config = dict(
    encoder_widths=[48, 96, 192],
    fusion_encoder_width=128,
    fusion_encoder_activation='gelu',
)
Rows from block 2 of the fusion encoder, named by matrix and row number. Rows with one number belong to one attention dimension. Each number is 128 + 32 x the weight over its row's rms, rounded and kept within 0 to 255. All counts start at 0. After the name is the row's rms in percent of the matrix's.
# q: cross-attention query (fusion_encoder.blocks.2.cross_attn.q.weight, 96x128), inputs 0-127
# k: cross-attention key (fusion_encoder.blocks.2.cross_attn.k.weight, 96x192), inputs 0-95
q.24 092 [133 137 153  97  87 165 110 161 122 116 123 145  49 165 138 135 163  92 126 120 133  77 112 119 143 166 156  93 144 125 115 149 148  98 146 168 146  41 161 170  62 204 154  95  96 167 102 131 181 124 141  34  91 152 129 104 142 165 111 143 182 124 179 130  96 153  82 164 141 105 110  96 115 167 135 146 136 172 114 173 135 142 175 148 118 101 129 133 125 125 127 107  94  89  98  93 198 127  83 159 134 155 107  80  96 116 148 133 130  48 117 161  80 115 106 127  88 136 119 122 118 138 124 123 125  93 207 119]
k.24 098 [168 163 161 137  94  97 131 182  99 196 106  73 168 125 151 170 132 138 170  98 155  72 135  99 171 183 140 117 114  81 170 124  98 147 146 132  93 113 128 113  85 125 109 112  94 146 106 127  92 115 102 166 166 154 127  95  97 137  65  94 106 112 132 115 114 130  87  59 127 154  71 122 151 125 173 146 185 122 150  75  81  78 102 121  92 169  99  91 148 199 148 120 100 167 120  84]
q.25 107 [162 165  66 109 129 145 110 114 112  99 167 148 189 146  85 103 165 148 103  63 151 139 127 105  91 120 157 107 165 160 157 163 100 178 135 158 141 114 163 173 172 110 138 178 169 155 123 161 126 160 145 123 105 118 134 157 121 105  67 187 139 133 145 143 129 127 191 186 116 102 141  87  85 122  98 117 165 139 173  82 120 106  94 137  56 142  90 143  97 137 136 117 151  91 152 120  98 109 137 152 164  93 118 101 150 134 100 134 133 140  67 105  48 129  68 134 128 163 120  75 125 174 161 175 130 217 120  88]
k.25 107 [105 141 148 150 102 143 128 178 129 144 134 148 154 102 106 179 149 154 132 128 161 164 116 159  92 112 117  94 126  88 137 176 164  99 109 144 163 120 152 142 152  91  95 131 123 118 153 130 163  86 118 120 149 118  98 118  76 111  86 147  93 135 148 130  80 136 139  92  47 119 102 123 162 150  97  73 152 188 150  98 136 167  98 119 146  84 137 134 108 160 174 127 111 133 137 172]
q.26 095 [130 145 114 140  94  96 145 191 147 125 113 144  86 135  67 197  89 128 171 111 117  94 173 138 150  93 141 113  76  68 198 135 104 122  61 103 132 151 121 134 209 114 134 121 109 128 170  98 157  93  97 162  86 165  85 114 113 194  77 136 162 137 102 132 130 142 138  91  95 132 147 159 123 110 224 156  78 146  96 155 151 155 125  89  99 152 191 153  71 133 170 166  95 141 165 159 160 126 139 117 158 137 151  98 149 151 125 173 115 155  94 105 134 163 123 156 113 118 123 122 151 126 100 102 137 180 176 162]
k.26 103 [128  94 161 140 117  43  94  97 141 141 168 106 111 161 116 112 140 133  76 118 138  82 190 170 112 134 151 122 148 132 133 171 100 127 101 153 139 136 171 132 124 135 151  98 119 138 124 131 167  87  67  99 124 125 111 191 106 131 146 118 122 178 126 137  85  71 147 157 127  54 134  84 174 166 154 130 188  86 129 118 150 118  91 154  95 112 169 113 132 128  93 155 115 116  99 151]
q.27 105 [196 159 105  89 113 133 153  85  77 111 132  33 145 201 149 136 163 145 106  58 196 129 114 129 156  98 138  79 182 117 166 153 108  81 150 166 120 137 140 114 139 134 132 107 115 151  97  91 138 107 102 142  75 136 108 146 166 149 126 158 105 158 131 173 116 146 115 120 129  99 105 124 109 127 129  76 158 123  84 129  69  99 158 126 162 109 208 107 143  94 118 117 137  98 147 118 164  71 184 122  66 142 140  77  73 138 105 111  63 134 120 151 187 164 127 126 121 127 108 106 163 169 132 122 150 195 135 131]
k.27 108 [134 147 111 122 105 129 147 129 154 127 108 126  81 138 176 105 119 108  98 166 100  96 154 140 170  88 110 127 108 155 136 198 140 121 133 141 145 142 133  80 123 102 149  76 109  81 179 135 165 110 154 174 100 137 137 112 125  89 109 123  74 126 169 125 109  95 159  70  94 114 113 163 155 128 120 209 101 188 115  86 168  84 160 138 115 145 116 193 120 146 126 138 139 136 197 114]
q.28 108 [139 188  78 132 142  98 140  91  75 142 145 145 109 135 151 189 161 185 122 108  80 123 156 120 121  96 133  61 108 100 113 167 125 151 122 128  64 112  74 134 118 145 179 113 152 102 148 122 132  95 104 120 101  76 140 127 161 167 111 162  98  96 169 157 153 181  99 144 182 172 109 127 118 115 171 180  87 161 134 150 148 196 107 124 135 123 144  94 142 122 128 191 114  75 126 154 158 136 125 175  69 111 167  83 154 145 134 105 212  94  92 123 125 129 115 100  93 161  71 153  69 193 119 130 152 123 150 158]
k.28 105 [143 136 112 146 138 101 104 108 160 119  71  81 187 123 139 123 103 135 193  91  84 120 111 146 167 109 141 157 133 152 136 130 124 109 132 137  84 139  87  60  76  93 127 101 137 125 112  89 210 100 137 176 191 100 123 139 136 121  87  71 135  73  96 190 116  93 132 112 178  45 100 104 148  75 147  99 180 149  94  96 165 119  63 165 139 173 156 124 119 158 151 169 133 106 164 109]
q.29 099 [131  94 129 167 111 176 114 106 126 118  71 131 152 145 107  96 155 160  97 165  99 113 126 161  78 174 113 104 141  65 157  57  32  99 126 114  66 139 109 135 148 104  97 147 169 130 146 109 102 114 164  62 137 186 145 146 145 102 145  73  98  47  62 171 147 121 130 139 135 113 170 144 127 170 120 174 158 108  97  75 133 134 138 142 167 134 110 144 195 176 144 177 166 134 132 160 127 192 145 161 140 152 100 130 159 112 187 126 105 108 114 159 110  83  84  98  86 124 125 134 139 109 126 124 108 123 102 158]
k.29 103 [138 114 165 118 154 108 130 158 139 139 127 129 137 127  57 114 128 123 211 114 129 106 112  92  84 152 128 191 124 104 112 124 149 151 155 168 109 182 134 119 199 140 140 101 131 218 129 158  88 132 129  99 151  51 169 126 142  80 129 133 195 106 142 149 125 177 142 141 128  70  97 118 121 190 147 161 121 130 147 152 116 202 154  65  97 143 115  84  72 128  91  95 125  56  94 106]
q.30 113 [139 127  80 141  37 183 138 161 155 139  92 116 132 115  96  90 190  69 136 133 139  48 119 156 138 101 156 105 124 181  68 129  49 151 115 138 131 148 148  99 130 134 160 111  99 127 144  64  85  86 120 137 136 181 142 136 127  76 133 129 113 105  96 178 130 124  97 156 179 130 143 136 100  78  71 155 169  82 120 107  92 172 118 134 130  96 122 167  99 130  94 122 106 133 165 106  93 130 171 111 117 138 111 134 177 185  97  78 182 129 117 100 158 126 156  88  97 147  96 138 158 164 194 134 147 141 128 176]
k.30 109 [107 171 138 120 162 138 118 160 137 152 137 135 121 113 134 150  90 169  76 134 133 106 126 127 156 130 122 132 102 111 187 155  54 125  96 182 138 150 125 138 114  87 167  93 106 126 130 118 117 127 129 115 184 105 199  98 112 136 165  51 183  86 133 196 130  76 135 116 105 113 105 204 119 144  53 143 159 201 179 146 147 165 132  94 165  84 104 113 125 193 115 139  79 125  91 120]
q.31 108 [ 97 121 117  64 172 135  87 101 111 123 131 108  64 149 153 159 138 152 143  83 127 105 109 145  92 148 157 178 151  95 154 113 129 139 149 110 151 138 191 182 124 152 150  82 107 154  98  80 131 168 151 115  62  55  73 134  96 108 168 163 126 132 143 139 180 162 133 127 109 132 145 172 121  88  70 134 159  85 144 130 159  60  64 121 115 134 148  91 108 116 144  96  87 123 129 135 129 157 157  80 143  67 140 136 151  91 135 167 127  82 172  77  48 139 163 146 133 109 109 102 139 167 154 138 152 191  90  90]
k.31 108 [125 118 123 109 100 165 149 125 145 105  97 174 133 109 166  94 158  91 102 167  98 119 125 127 152 168 120 153 125 123 155 105 136  87 195  87 125 107 144  98 121 112 126 100 109 120 145 150  95 202 131 123 147  78 170 132  95 126  99 142  71 140 119 150 131 125 133 113  85 151  78 156 142 115  87 100 110 121  98 148 131  85 123 134 143 102 154 110 183 112 151 135 134  66 111  97]
q.32 098 [ 89 108 114 132 114 127  85 153 176  85 162 137 114 163 124  58 157 125  96 189 106 123 120 127 141  96 143 109 128 166  94 137 140 175 131  83 133 106 128 153 137 193 127 122 154 132 140 110 115  71  48 160 101 151 104  78  85  99  98 126 169 122 120  78  82 145 104 143 111 124 157 136 183 140 133 145 161 129 136 157 178 122 166 123  68 112 140 144 112 106 125  88 110  93 138  83 158 100 161  74 197 160 146 104 198 125 121 116 163  86 133 157 135  85 151 161 135  74  97 130 143 180 203 152 120 193 186 142]
k.32 101 [147 163 105 187 133 136  85 177 143 169 143  98 140 140 154 105 111  92  87 150 100 124 123 104 136 169 140 181  90  90 138 111 164  97 117 143 157 148 122 157 123  65 120 162 157 121 128  66 141 125 136 180 123 138 137 167 118 122 146 100 126 101 148  78 105 140 100  99 105 170 110 126 145 117  90 128  94 122 121 116  73 142 105 118 102 107 158  61 160 146  77  98 128 131 120 151]
q.33 095 [124 106 207 116  90 135 168 142 121 139 101 146 140  38 137 163 105 150 158 137 142  85  95 113 115 140 148 171 101 113 111 157 139 136 144 181 108 126  96  72 119 123 100 157 175 101 102 141 118  91 140 167 157  89 108 127  63 154 179  79  82 125 101 126 122  70  97  94  98  63  86 132 164 126 132 176 169 115  98 190 205 192 121 131 131 149 180 106 100 197  93 115 122 125 134 140 111 128 130 172 114 140  90  98 115 164 169 113 154 145 169 139 137 107 111 172 123 104 163 132  84 134 162  82  82 146 167 131]
k.33 101 [144  94 147 167 130 132  82 107 170 102 157 146 104 186 135 114  81 101 139 104 100 146 173 101  84 110 161 118 150 132 139 128 168 131  92 129 150 110 161 166 180 104 102  79 119  93 125 184 164 148 160 115 142 112 140 117 143  82 155 111 197  98  81 126 115  68 108  99 174 105 163 105 159 131 136 145 130 104  92 148  95 181 140 158 171 139 161 145 144 114 136 183 124 157  89 147]
q.34 100 [137 122 154 195 109 133 155 169 196 137  84 100 103 143 145 138 135  97 113  85 144 161 122  98 151 123 155  92 184 188 124 110 131 163 190 142 118  76 179  77  84 154  89  88  82 127 239 110 127 134 121 117 162 132 117 144 131 140 171 103 115 165 110 103  98  89  89 151  93 144 144  64 110 114  93 167 129 151 113 136 177 184 128 175 146 163 105 152 123 143  91 126 101 171 141  46 128 110 134 104  92 170 156 190 131 134  96 125 137 157  84 113 104 185  90 108 125 157 102 108 107 140 156 123 130 152 121 128]
k.34 103 [150 132  91 123  82 167  72 160  56 129 144  96 110 128 167 151 127 117 109 127 170 141 137  64 144 156 116 118 146 110 144 140  97  88 139 162 115 128 102 175  93 106 151 129  83 136 114 140  93  85 131 102 151 158 146 136  97 138 136 187 105  65 130 155 101 169  68 139 121 165 105 163 107 149 164 143 127 134 169 108  97 109  66 158 106 117  98 157 126 142  97 134 101 110 100 184]
q.35 089 [115 116 119 154 122 104 149 142 160  65  91 144 150 165 101 166 155 115 131 163 149 124 155  90 145  34 128  88 140 145 131 136 137 158  84 145 161  81 114  63 126 175 159 167  55 129 148 101 154 100  95 134 131 124  86 145  93  69 109  93 126  99 120 165  96 142 149 142  76 108 198 132  83  93 126  98 145 159 152 111  98 131 115 145 103 122 177  92  60  99 108 149  98 132 107 130 106 166 114 170  99 170 115 127 100  90 146 123 157 126 121 159 136 118 110 178 198  96 135 198 100 171 196 166 114  70 125 121]
k.35 090 [121 111 132  95  66 160 175 123 133 146 154 159 131 109 157 193 158 167  64 121 146 151  99  99 132 112 160 166  99 146 150 189 143  84 183  95 159 138 157 127  82  79  90 145  81 137 118 156 108 135 105 105 117 120 127 111  89 188 146  79 156 134 128 127 196 105 141  90 107  98 171 167 156 186  82 145 110 165 209 156  73 175  65 153 132 152 141  95 129 104  91  86 173 184  58 194]
q.36 110 [ 96 127 113 152 110 139 128 133 111 113 155 174  66 151 107 129  93 135  63  76 132 130  88 176  27 112 154  70 120 133 138 142  92 138 155 176 101 164 156 121 143 160 126  75  81  78 100 120 150 126 108  74 105 190 176 126 163 103 118 179 107  85 132  86 124  90 166 111 156 133 103 173 159 144 165 112 139 108 172 171  80 101 129 145 123 134  92 101 119 161 144 105 152 119 171 151 147 147 143 114 126 164 129 136 154 183  99 146 110 167 183 128 123 122 179 117  86 157 132  88  80 133 138 164  98 194 194 157]
k.36 108 [149 129 114 180 139 149 181 127 117 184  85 140 114 128 130 154  53 146 121 174  98 148 111 118  66 163 116 116 101 149  90 182  80 103 109 151 114 186 160 173 134 121 115  98 105 115 138 151 167 126 154 169 117  85 168 104 106 115 130 165 128 110 115 122  59 122 150 115 162 108 114 105  91  95 140 195 145 128 127  90  59 128 114 161  89 132 116 159 154 216 161 120  58  66 141 128]
q.37 098 [145 109 161 145 183 117  85  59 100 175 107 154 116 104 176  95 119 118 123  88  97 170 106 111 162  89 115 146 132  46  93 136 201  87 177 141 128  73 107 141 175 139 139  97 111 127 159 115  77 158 118 127 123 131 125 102  96 172 158  92  90 199  78 131 143 158 142 136 200 131  70 168 119 154 107 149 184 204 181 114  82 137 126 125  87 158 107 127 143 115 134 166 105 105 125 155 139 106 107 141 177 196 106  95 145 140 119 147 111 121 122 174 148 117 112 128 162  92 116 150 168  77 117 130 146 123  77 117]
k.37 087 [ 99 146 190 158 127 103 110 124 128 145  87 148 103 136 136 165 154 135 115  74 105  71 142 133 148 147 157 124 155 146 161  71  92 107 125 142  87 170 108 181 191 156 200 133 172 146 159 123 110 166 155 145  88 129 163 127 144 200  86 139  61 173 150 122 116 107 129 115 131 130 139  69 145 156 114 110 102 128 155 143 152 125  71 104 166  97 117 158 141 150 149 137 176 167 107 116]
q.38 103 [ 87 129  87 157 177 124  72 118 142  91 142 170  93 153 129 135 168 111  85 157 146 125 106 172 131 119 130  71 111 147  88 106 180 167 128 135 123 164 133 145 155 141  65  48 137 160 134 110 126 146 110 133 167  92 133 141 157  90 163 162 136  97 200  61 145 131 161  89  90 121 116 164 107 121 173 116  70 140 120 142 112  57  99  80 124 115 120 164 130 115 106 128 116 110 146  94 152  69 154 127  63 119 138  61 160 118 186 107 144 125 101 125 187 105 117 141 158 133  49  75 117 156 122 187 126 111  97 141]
k.38 102 [161 166 132 122 139 147 130 105 114 120 134 143 110 187 101 100 111 197 170 151 117 153 138 137  99 125 112 131 117 133 145 122 125 123 130 128 163 154 106 149 118 160  64 151 128  94 152 108 152 150 106 120 138  95  60 149 162 117  61 169 125 137 111 177 110 112 192 149 124 140 129 122  93 114  73 139  54 133 142  67  40  51 111 127 118 143 109 118 164 129 146 140 119  63 128 154]
q.39 101 [ 96 175 140 136  83 163 144  89 159 121 171 165 148  42 149 152 102 103 124 178 137 154 140 102 137 151  97 135 148 119 104 156 116  92 122 124  99 154 141  53  94 196 107 145 117 136 147 142 102 196 106 201 177 155 161 125  97 156  96 119 130 123 118 164 120 141 161 119  80 103 172 115 123 125 133 138  76 160 200 118 145 138  96  87 115 153 108  91 163 147 132 135 255 126 123 114 184 121  99 108  57 150 120 113 108 147 122 101 183 115 117 161 131 128  85 128  96 129 120 153 109 148 109 148 101  95 122 177]
k.39 102 [164 115 149 153 180 138 202 108  73 161 143 185 129 105 145  89 146  97 171 141 128 145 144 103 103  94  98  75  97 165 190 136 129 129 120  81 119 112  56 158 182 100 128 132 103 111  59 142 160  88 116  97 165 119 139 112 115 161  89 138 149 109 132 163 155  81 128 108 188  89 185 121 106  99 161 105 115  88  94 142 166 140 194  97 151 136 162  94 127 150 145 131 127 136  88 138]
q.40 099 [ 60 103  80 124 120 142 128 153 157 136  83 173  73 129 125  95 140 123 134 177  91 102 159 125 169 164 102 139  69 134 144  51  36 159 149  95 120 145 150 153 113  95 115 153 113 114 157 115 112 127 180 153 150 146 127 124 114 172 156 120 112 187 111 105 154 137 156 123 164 166 144 130 135 145 138 132 159  94  93 126 136 149 125  88 169 103 111 134  68 179 165 141 149 152 133 118 135 171  92 103  93  99  91 154 152 121 165 148 198 185 161 131 108 100 140  52 140  28  74 110 134  84 120 144 125 164 121 151]
k.40 096 [ 70 138  84 103 172  60 141 109  56  82  87 113 165 153  91 127 114  85  68 103 118 187 125  99  83 147 121 130 104  95 171 110 120 122  90 159 131 127 110 126 104  98  66 112 174 172 107 146  80 173 104 114 127  91 157 134 200 127 174 116 135  77 106 123  60 149 150 180 150 127 168 146 142 128 157 134  70 163 153 130 128 112 186 134 131 129 150  80 138 109 127 168 121 104 108 124]
q.41 098 [128 101 127 157  93  68 157 117  95 154 133 124 178 135 105 158 184 159 135 146 128 114  80 141 110 124 148 141 112  94 138 144 119 160 113  65  62 196  68 160 131  80 169 111  97 126 140 114 135 127 181  64 173 116 121  74 113 124 162  89 141 142  97 162 142 169 112 135 155 110 132 129  92 102  79 159  97 164 199 146 132 171 157 183 142 129 116 146 146 119 128 104 141 195  88 138 112 105 101 104 145 139 138 119 211 158  70 121 108 114 121 154 120 166 166 141  91 117 117 177  94  65 186 115 123 144  62 100]
k.41 111 [ 78 104 165  79 155 126 112 171 100 117 171  81 180  35  93 149 136 120 173  91 168  83 114  88 200 155 146 153 108 113 139 101  84  93 146 171 128 179  78 119 183 108 192 126 126 115 188 111 121  93  95 133 163 178 116 160 125 145 137  73 114 128  97 186 159 123 103 175 169  84 142  88 112 143 188  99 119 138 176 152 137 193  94 104 126 103 122 117 138 129 133 117 127 102 118 197]
q.42 105 [127 132 132 140  98 154  54 146  87 129 181 111 150 147 123 111 109 125 113  98 113 182 159 108  72 164  93 155 119  91 121 171 163 158 116 150 109 137 108 138 129 138 125  96  87  94 148  80 144 116 161 168  79 112  75  84 128 166  69 138 126  87 137 142 156  84 115  91  64 110 161  42 137 148  53  93 116 159 133  87 116 132 139 140 133 104 146 126 175 172 128 110 134  86 141 152 115 173  89 130 104 132 125  89 178 145 156  71  73 129  96  56 136 112 170 101 170 102 156 138 117  71 177 122  85 157 165 117]
k.42 097 [187 137 106 103  83 112 102 136  98 152 172 154 137 117  56 185 190 146  92 110 135 142 149 165 183 133 146 144 140 148  71 150 132 106 100 112 157 129 123 103 148 117 181 155 113  68 133  98 180 156 148 177  58 124  92 156 144 128 111 104  58 158 113  67  97 146 130 133  95 130 161  52 105  57 132 130 128 117 105 121 137 140 134  98 138 148 166  87 108  99 137 116 109  92 182  81]
q.43 091 [ 64 120 173 200 166 169 127 109  89 148  90 114 131 115 152 153 114 116 125 142 154  70 143  71 112 158 119 124 126 125 101 114  97 137 141 156 102 112 135 132 160 135  77  89 131  79 128 107 115 152 133 215  79  94 155 149  87  99 119 168 211 142 136 123 107  96  62 124  69  99 127  98 144 121 129  54  80 166 106 197 157 162 155 175 108 140 104  89  95 120  87 119 116 139 158 122  93 128 114  86 102 113 102 187 153 124 177 117 129 124 211  70 130 143 107  98 132 110 141 116 145 117 129 153 117 142 161  84]
k.43 106 [210 116  75  79 159 136 130 120 150  95 139 108  92 141 104  74  89 124  83 130 106 147 119 184 123 137 115 137 119 135 134  96 126 131 133  98  88 116 108 159 138  99 151 109 142 105  80 167 140  59 122 131  81 133 138  90 111 141 153  97  97 114 109 147 115  97 108 150 133 211 166  85  45 119 145 138 177 131 108 148 109 168 161 172  93 141 157 160 161 109  68 122 153 159 124 138]
q.44 105 [111 144 169 130  49  99 178  92 114  72 129 113 112 158 161  83 122 134 115 118 172 163 104  93 103 115 164 102 128 150 125 137 131 130 151  91 147 112  96 134 127 140  77 114 105 132 157 123 110 115 126 149 181 101 128 105 121 158 180  61 143 163 161  89  90 177  84 142 144 110  97 137 122 116  68 170 152 171 165 122 126 133 191  98 118 142 149 140 212 148 161 139 121 159  70  94 130 143 162  43 142 177  95  93 123 125 158 143  85 155 107 144 152  75 134 145  76 115 123  63 103 204 162 163 122 169 125 133]
k.44 115 [ 89 174 146 133  67  95 142 158 118  76  55 173 124 138 188  87 122 139 164 108  87 125 145  75 121 167 151  98 118 131 128 153 145 124 109 155 147 171 155 161 151 181  92  86 143 118 141  93 103 109 115 150 138  92 137 143 125  84 134 190 127 156 121 134 111 123 161 137 127 105 118 183 126  98 128 149  95 147 150 126  96 157 160 114 176  95 122  78 171 101 134 124 148 161 135 161]
q.45 106 [132 137 146 135  75 130 144 156 207 147 130 148 179 113 135 195 143 133 158 132  76 156 109 134 140 153  83 160  83  87 109 155 107  91 137 156 111 177 129 151 125 111 108 159 136 102  90 129  78 157 151  94 190 146  97 123 118 149  91  86 174 112 120  85  69  68  91  99 115 116 169 176 188 152 103 152  90  65  84 142 154 105 125  99 154 121 101 179 129 145 126  79 117  96 100 125 124 124  81 101 177 125 159 114 180 146 157 122 107 145  70 123 105 114 216 146 101 110 182 141 113  98 171 140  84 160 131 134]
k.45 102 [130 118 167 141 150 179 147  69 107 164 176  94 146 118  80 116  81 120 119 122 125 153 221 109 128 111 143 141 150 104  71 150 110 149 133 145 159  80 170 114 161  96  84 141  89 157 115 125 192 118 148 116 128 154 146 165 128  67 136 134  94 166 150 152 155 179  67 116 158  93 153 123 113 166 181 129 142  56 115 175 132 140 165  79 105 146 121  96 140 105 171 155 120  89 111 119]
q.46 101 [105 172 141 100 146  95 101  82 115 125  82 175 160  69 183  39 118 126 152 173 113  97 153 126  73 213 136 135 134  97  79 151 136 102 163  92 168  80  80 105 137 150 137 164 120 151 137 109 134 179 177 153 158 160 122 155 149 135 110 122 143  93 148 147 137  97 124 146 179  86 128 139 183 161 126  80 132 114 155 128 128 145  94 150 176 137 112 129 212  94 189 101 172 133 202 123 117 127 129 141  89 146 132 139 167 138 119 132 122 116 156 157 138  97 114 179 166 152 174 134  82 138 137 132 186 104 139 173]
k.46 099 [134  72 106 152 138 143 154 136 179 146 104 124 125  90 102 105 140 118 159  79 135 184 188 118 133 109 138 107 160 179  74 139 138 139 134 143 125 188 106  90 148 122 190 158 174 155  85 135 120 123 132 124 166 123  87 112  84 158 125 114 135 161 120 165  90 205 125 127 149 216 130 146 108 128 171  82 155 137  95 116 124 137 255  78 144 107 105  56 127 142  98 123 143  91 164 135]
q.47 113 [214 153 145  88  98 192 179  84 103 149 153  94 186  92 149 145 163 190 126 122 100 150 125 134 134 130 115  62 110 128 131  88 103 139 117 139  61 165 128 134 158  91 124  98 101 153 132 134 149 173 119 144 131 134 167  90  70 151 145 160 110 132 164 160  77 117  60 109 131 138 145 160 216  58 137 129 144 106 116 160 137  85 103 166  97 139 142 156  94 141 161 173 110  88 158 122 128 113 155 153 110 112 167 209 151 142 131 143  71 158 121 150  85  87 116 157  88 125 153 179 137 153  91 119 138 106 127 117]
k.47 115 [125 105 158  89 147 166 170  72 167 152 193 127 103 117 125  92 111 174  72 117 135 110 122 173  63 100 107 132 122 161  78 153 157 121 170 101  78 179 167 107 119  53 149 102 193  72 132 127 109  87 139 134  82  85 171 152  74  88 152 104 180  74 121 193 119 126 105 170 156 120 116  83 180 151 181  74 172  92  89 147 196 102 123 124 113 108 164 110 106 130 140 121 114  71 115 107]
q.48 105 [111 110  89 224 111 172 113 146 124 136 158  83 157 141 111 173 115 152 151 130 104 100 163 153 149  90 115  90  86  81 104 124 144 102 118  87 142 132 168 169 216 143  90 138 185 124  52 121 163 150  98 168  77 165 141 115 139 156 141 148 123 141 134 130  99  91 175  59 189 124 148 106 162 196 159 129  80 102 164 152 171 150 141 152 179  99  84  96 145 111 156 122 160 156 141  91 113 148 120 141 135  88 147 148  75 121 113 128 108 117 130 133 129 124 109 101 102 133  68 161  57 132 167 155  86 146 122 113]
k.48 103 [ 98 139 131 102 128 130 180 146 153 143 160 130 152 127  88 134 155  78 136 128 137  97 103 137  61 133 126 103 140 135 124 124 165 126 156 139 139  98  76  92  87 126 206 107 128  99 156 104 134 122  69  62 128 186  90 149 122 160 156 203  91 140  84 130  59 214 141 111  80 122 140 120 132 128  96 156 131 126 132  65 139 134  93 122 134 135 109 166 147 110 172 120 183 153  76 102]
q.49 107 [105 118 119 143  69 118  71 173 183 116 126 146 124  69 114  76 141 149 133  96 110 124 144 144 171 113 149  98 127 162 157 165 146 176 114  89 134 124 106  96  72 114 151 106 100 117 173 152 132 117 206 101 127 172 151 111 133 130 164  90 147 125 150  90 159 164 135 122 208 104 164 144 104 160 112  89 204 102 112 163 124  70 108 108 140 185 179 110 185 169 139 107 151  91 135  47 127 130 129  84 115 164 101 163 167 148 138 154 130 101 160 200 119  99  97 146  94 117 131  98 108 145  89  84 127 100 128 174]
k.49 103 [109 134  77 186 160 114 163 178 120 154 143 130 144 155 164  77  90 120 147 127 109 130 141 185 162 108  63  90 127 145 143 192 106 154 134 106 110 137  88 129  94  98  81 136 130 130  79 151 151 113 166 162  92 187 121 164 116 112 159 106 146 145 127 160 127 119 133  82 113 174 115 140 157 131 182 137 110 139 134  93 160  88 177 113  77 128 184 112 164 139 149 135 144 124 180 141]
q.50 108 [133 128  95  98 145 155 175 130 128  96 187 180 136 122 149  94 175 162 110 158 133  83 133 118 145 130  98 165  88 140 196 111 113 100 131 142 114 151 148 180 150 123  99 147 178 109 103 137 156 143 133 157 138 100 141  80 110 104 100 137 158 174 134 152  91  68 150 135 127  97 194  95 175 184 138  55 145  71 174 156 116 101  77  87 101 120 115 154 156  79 164  61 112 133 115 129 127 110 139 142  70 156 205  83  90 112 102  93  64 156  71 164 123  95 120 108 156 159 149 161 152 125  93 162 128 118 143 150]
k.50 103 [152 142 152 183 129 133 115 146 183 148 168 112  44 118 113  69 146  75  98 126 128 149 112  99 103 137  98  67 104 151  64  69 146 134 152  97 119 137 119  95  37 143 110 170  95 117  90  76 144 178 145 138 162 103 103 153 166 123 160 142  89 108 131  96 110 160 150 109 139 160 155 146 129 113 112 153 192 124  99 186 110 155  97 148 107 119  68 138 109 114 123 146 148 159 107 130]
q.51 097 [141  93  58  91 143 164 147  88 138 136 103  98 158 160  67 150 131 153 171 175 160  92 104 164 210 120  77  71 144 134  81  75 118 138 128  89  75 110  75 105 115 105 187 162 148 154 153 104  86 153 149 149 120 134 167 103 110 124 151 123 130 155 109  77 126 112 124 159 135 136 104 143 128 160 144 210 151 140 151 143 113 127 147 164 102  64 102 167 125 120  69 165 110 149 173 124 149 150 159 141 126 103 178 182 110 151 136  63 155 143 148 161  79 118  88 195 146 143 139  74  90 133 131 112 143 151 109 154]
k.51 097 [157 136 154 111  86 151 136 170 103 148 104 154 103 103 133 146 138 127 107 117 155  95 105  91 130  96 181 208 127 118 153 160 153 161  82 170 107 162  86 135 215 144 128 105 110 191 103 148 145  89 130 143 149 198 131  79 108 132 103 171 131 109 105 123 140 156  81 101  81 116 119 131  70 126 139  86 122 111 163 184 108 184 160 147  97 107  87 161 146 155  95 112 113 183 129 115]
q.52 099 [151 173  95 116 172 113 182 131 100 122 162 136 136 115 124 103 137 150 105 176 116 126 196  78 123 169 102 193 111 112  99 131 114 146 116  89 107 140 153  91 170  49 147 121 116  65 181 118 108 202 143 148 138 163 162 134 156 148 168  96 123 110 183 153 114 151 112 108 103  72 183 103  99 146 143 195 147  81 145 162 131  92 150 107 120 126 142 140 133 160 128 133 101 101  93 160 129 137 102 111  92 161 116  33 170  62 110 178 114 181 151 139 173 160 163 116 133 128 131 170  82 131 107 138  80  98 116 121]
k.52 096 [169 186  94 139 136  88 158 179 188 118 123 174 156 123 163 139  88 166 138 160 145 152 183 160  55 162 146  85  69 139 138 112 181  94 138 124 167 126 159 146 160 107 182 118 101 154 169 159 128  93 152 136  74 124 199  80 151 111 119  63  79 138 125  97 134 173 123 160  80 176 114 107 135 177  82 190 160 124 118  86 162 107 190 110  87 146  87 150  79  73 116  98 154  98 100 145]
q.53 097 [ 58 105 119 151 134  98  80 104 127 118 112 111 140 106  74 116 134 145  88 142 104 141 237 118 123 109 168  81  77 127 124  86 150 125 187 159 162 222 150  96 147 194 141 177 129 131 123 114 149  80 132 140 159 155 141 136 118 158 138  85 153  82 108 103 101  95 122 141 140 172 115 135 115  90 124 150 125 162  99 131  89  85 136 156 123  83 144  66 172  88 177 108 160 153 135 118  99 178  79 130  77 155 122 169 141 136 176 141 162  86 164 121 152 105 126 136 166 126 162 111 144  52 106 157 153 117 117  99]
k.53 094 [152 102 181 115 135 185 163 190 102 143 115 108 113 142 177 122 119  76 115 117 126 116 124 100 135 121 118 177 125 148 134 158 124 145 144 123 158 118 160  72 102 172 141 178 114  48 143  71 110 132 108  93 128 115 130 152 100  85 102 137 134 140 167 136 111 107  89 158 118 143 195 131  91 130 151 107 119 116 151  86 189 100 134  92 111 123  75 194 152 146 161  98 138 130 100  56]
q.54 107 [132 168 123 112 153 125 130 137 145 102  68  80  66 132  71 151 182  86 174 129 112 143 123 120 123 147  85 175 109 120 113  79 106 112 157  84  70 159 117 156 126 148 135 155 143 122 163 151  98  99 167  96  93 154 160 127  81  65 128 191 136 145 111 134 147 197 145 155  89 100 119 182 171 120 108  40 118 131 189 121 130 160 103 146 135 151 155  40 175 150  98  64 127 137  89 140 119 167 100  89  93 163 161  88 164 133 118 120 182 125 125  85 143  89 127 120 140 168 138 109 132 132 186 124 126 131 123 151]
k.54 105 [207 105  76 121 132 121  95 129 200  83 160  94 165 131 126 135 162 148 117 158  84  48 164  79 121 102 148 138  83  56 149 110 148 102 162 130 131 144 109  93 132 100 135 161 106 157 133 139 102 120 184 167 172  72 115 176 140 122 152  67 158 148  86 130 135 108  95  92 126  96  82 147 169  43 100 121 176 122 149 153 164 140  88 109 132 118 121 130 151 136 119 158 107 122 107 196]